Rows from block 5 of a small sound classifier, named by matrix and row number. Each number is 500 + 25 x the weight over its row's rms, rounded and kept within 0 to 999. All counts start at 0. Numbers have three digits each.
After each channel's rows are labels from the 100 clips, of 14976, where the channel reaches its highest value: "strongest on" is what is common among them; "loudest" is the band of the loudest frequency at the time of the peak. Only what is clearly more common there than usual is listed. The data: notes from a synthesiser with random patches.
# conv: pointwise conv (model.blocks.5.conv.weight, 384x384x1), inputs 128-255

conv.140:460485503440490451511523448477478462520495461520464489470481495543552504539483477520522473493513524487460485492508514469520514509481499529499498536473471507545518486520533477484513470509526499512503507502479513476519503460516505450531494511496490550474518527522487494453514476495487496481469460496469521480484488529567494492484498512513466506503542470487524462526467525474488491510533
strongest on: noise; pluck
loudest: 4000 to 8000 Hz

conv.23:442515504460477556543432475469529517509517491477510464503477499532493508547523504472487520518488476498463502502511510528498502497487502523472542491537499518504516488526443508480499526502492500446494499502485472542445479487535505506502475528548489524512483508505448513488518539539509468502496489453510479491479519503432517495515527461488488515478484541456511531506485503500517497454469
strongest on: filter wobble; resonance; noise
loudest: 250 to 500 Hz

conv.68:478513525487486476496485493466475507506526484538494483500542503484480497510499503489514476495545489489514540482477477490495440509495509494462509499504514441529496457513511497513505492454498451481493504458509482503518456506466505486477541536485496520479496488491499524525512480480453453543492483520450489511496510475489524541502446506515486509480455474486478513499459528521491469491518
strongest on: noise; notch; triangle
loudest: 4000 to 8000 Hz

conv.356:581486596510454503460492473513486502471483487550491446487472513533488544471440492487488468505533528504513511469521551540498479537498493512502539484499488510513492531464536507513497478465488474527507479469507470478541474525482499511497491545511464474483513505477522550479494507536471535500534505496527475552491509528438504473491530532489495502510509489515505508547481510505480484541468
strongest on: filter wobble; noise
loudest: 4000 to 8000 Hz

conv.121:482533495444514518489507492510524477551495500526492490466479510512473544480510483498521505506508510502482528455499482455501502493524459465487426495498496493516500499508486478521485503479479520510507509507510436516509499479485489470517481550495468467482488522546513498488490505482522438550549490531506487541502504499461486486470461445470482489508495492487465447490470496489517517518465
strongest on: notch; filter wobble; filter motion: filter opening
loudest: 500 to 1000 Hz

conv.217:486489514464552464483508459483469482511475531556509463553472535488433477501485492480517499507542517471501527484464540455518492468507451527500475471547487496530510474487511507502503464503501495482502533495498461489506491549491528495497448476495513464513586495525435566487524520501505484504485517491485496467482506499532519489492486483515501511485522484534474485507540505482482528546486
strongest on: notch; filter wobble; oscillator: hard sync
loudest: 500 to 1000 Hz

conv.198:490496486485490490454534517534453471514477515508501489507488538526477513523499501480510481497512491484527460517506484526520522514495472468503464471407471470513545472494509517483481484525507469496491496490488475495454475567560502511510493491484501503508527513471484534467510479459482503498544484516495486546500485502502531482480494499505494464533472517481465511533477503536466536506465
strongest on: notch
loudest: 4000 to 8000 Hz

conv.252:519518495475477469520511458477478495478521467519444486554471519509491525507484515507463513505478508479476509506493499545522518520485491495475537457541492502489516542461495488500500464470496488509481514510504476506502492507495493481505477481502545487468457496525485495498510486512477434527515470512495469460499439450500508525437473513501499438530495489511494521478482529513490501520475
strongest on: filter wobble; filter: notch; noise
loudest: 4000 to 8000 Hz

conv.122:549477511513505487457493470446500517503493499471516494465482520530555484495478510510499500482509510486499500495515497499466491491482407503503498507463502447523519463461477490469506542495475483523507484466492470510500494474474529529539493497507553497521475499503517475467528527481479522509495492516480480505448511515500480478495479470519492497517513530520484500502526482481498485516501
strongest on: notch; filter wobble; oscillator: noise
loudest: 4000 to 8000 Hz

conv.303:498509513510505458532524499497495499504471511480529570493483463537496443513486516507469477493484508502533486478459512461473442478492465511475499499515505512476514487508506485512508480538508556537511542514537523487480516499498481507531504524499527533511461494484483494570490513465490487490500498515498488469526489508480472401526443509529475470495489501527531498482500509514543535478512
strongest on: filter wobble; noise; oscillator: hard sync
loudest: 250 to 500 Hz

conv.223:510505504456516476504525488451506480483489481531467554546483458506517489512474441475542521519474454510500511505494474468489502510484480491474449519531501507502412514493483473474508481497513490481505498507511489556491527515538477490527500535534529481494505498515491503494478544513541513538533486477492480510493479462488460477532457487524518499463467508475505533487477486448463508504507
strongest on: noise; high-pass
loudest: 4000 to 8000 Hz

conv.316:495486514456493471497518514493492524527492481547529476443519480502485471501496503498506505457479462478471539483503532539534463529497522516489506474472480491465474522534477495474480525496475504457499513523513491490502504482515496499452506528481472499519574490507506520526523547519531485515553491494482506512483482470444484511491490482446475520499494495497510532497484517485511507498453
strongest on: notch; filter wobble
loudest: 500 to 1000 Hz

conv.368:454505478506520520538459452539525526479511524464457499460475485503545511522514490532496499505483516504509493491524480488504493468530468463478472513469496497509527465501507503520501474509508525501498486474509428495513474499506517437477491477492444500460539521532475509475506476521503557436510449485448518477482492516538478486498437522475478525501530448511532439501499528513524498495485
strongest on: filter wobble; resonance
loudest: 1000 to 2000 Hz

conv.130:477509512492499502458456480465509475457492523516466477489480497512484527477521486494537507501495491485504533481519508514483483512498480513496462515487520458491498471509489507522469498465509494432499501507506450506483498488495505519535484474483476492499444538465481449498463480505476492538529479466527512536448471536507470466511487510433497509504529451474476551474482432491529488504476
strongest on: echo; pluck
loudest: 250 to 500 Hz

conv.16:476481478496496463537504512516508499525509521485438458485482533478491495474495508491469504514480515507482486494483506436482480474488515479513467515508502470510520516530565460510495471478515487504518514485492468454515477545490488460484509512507463522479472485510489501498507512482552500505543476531491495512480552487527494501463466480523474442528503488498514462496505467518534474502481
strongest on: notch
loudest: 500 to 1000 Hz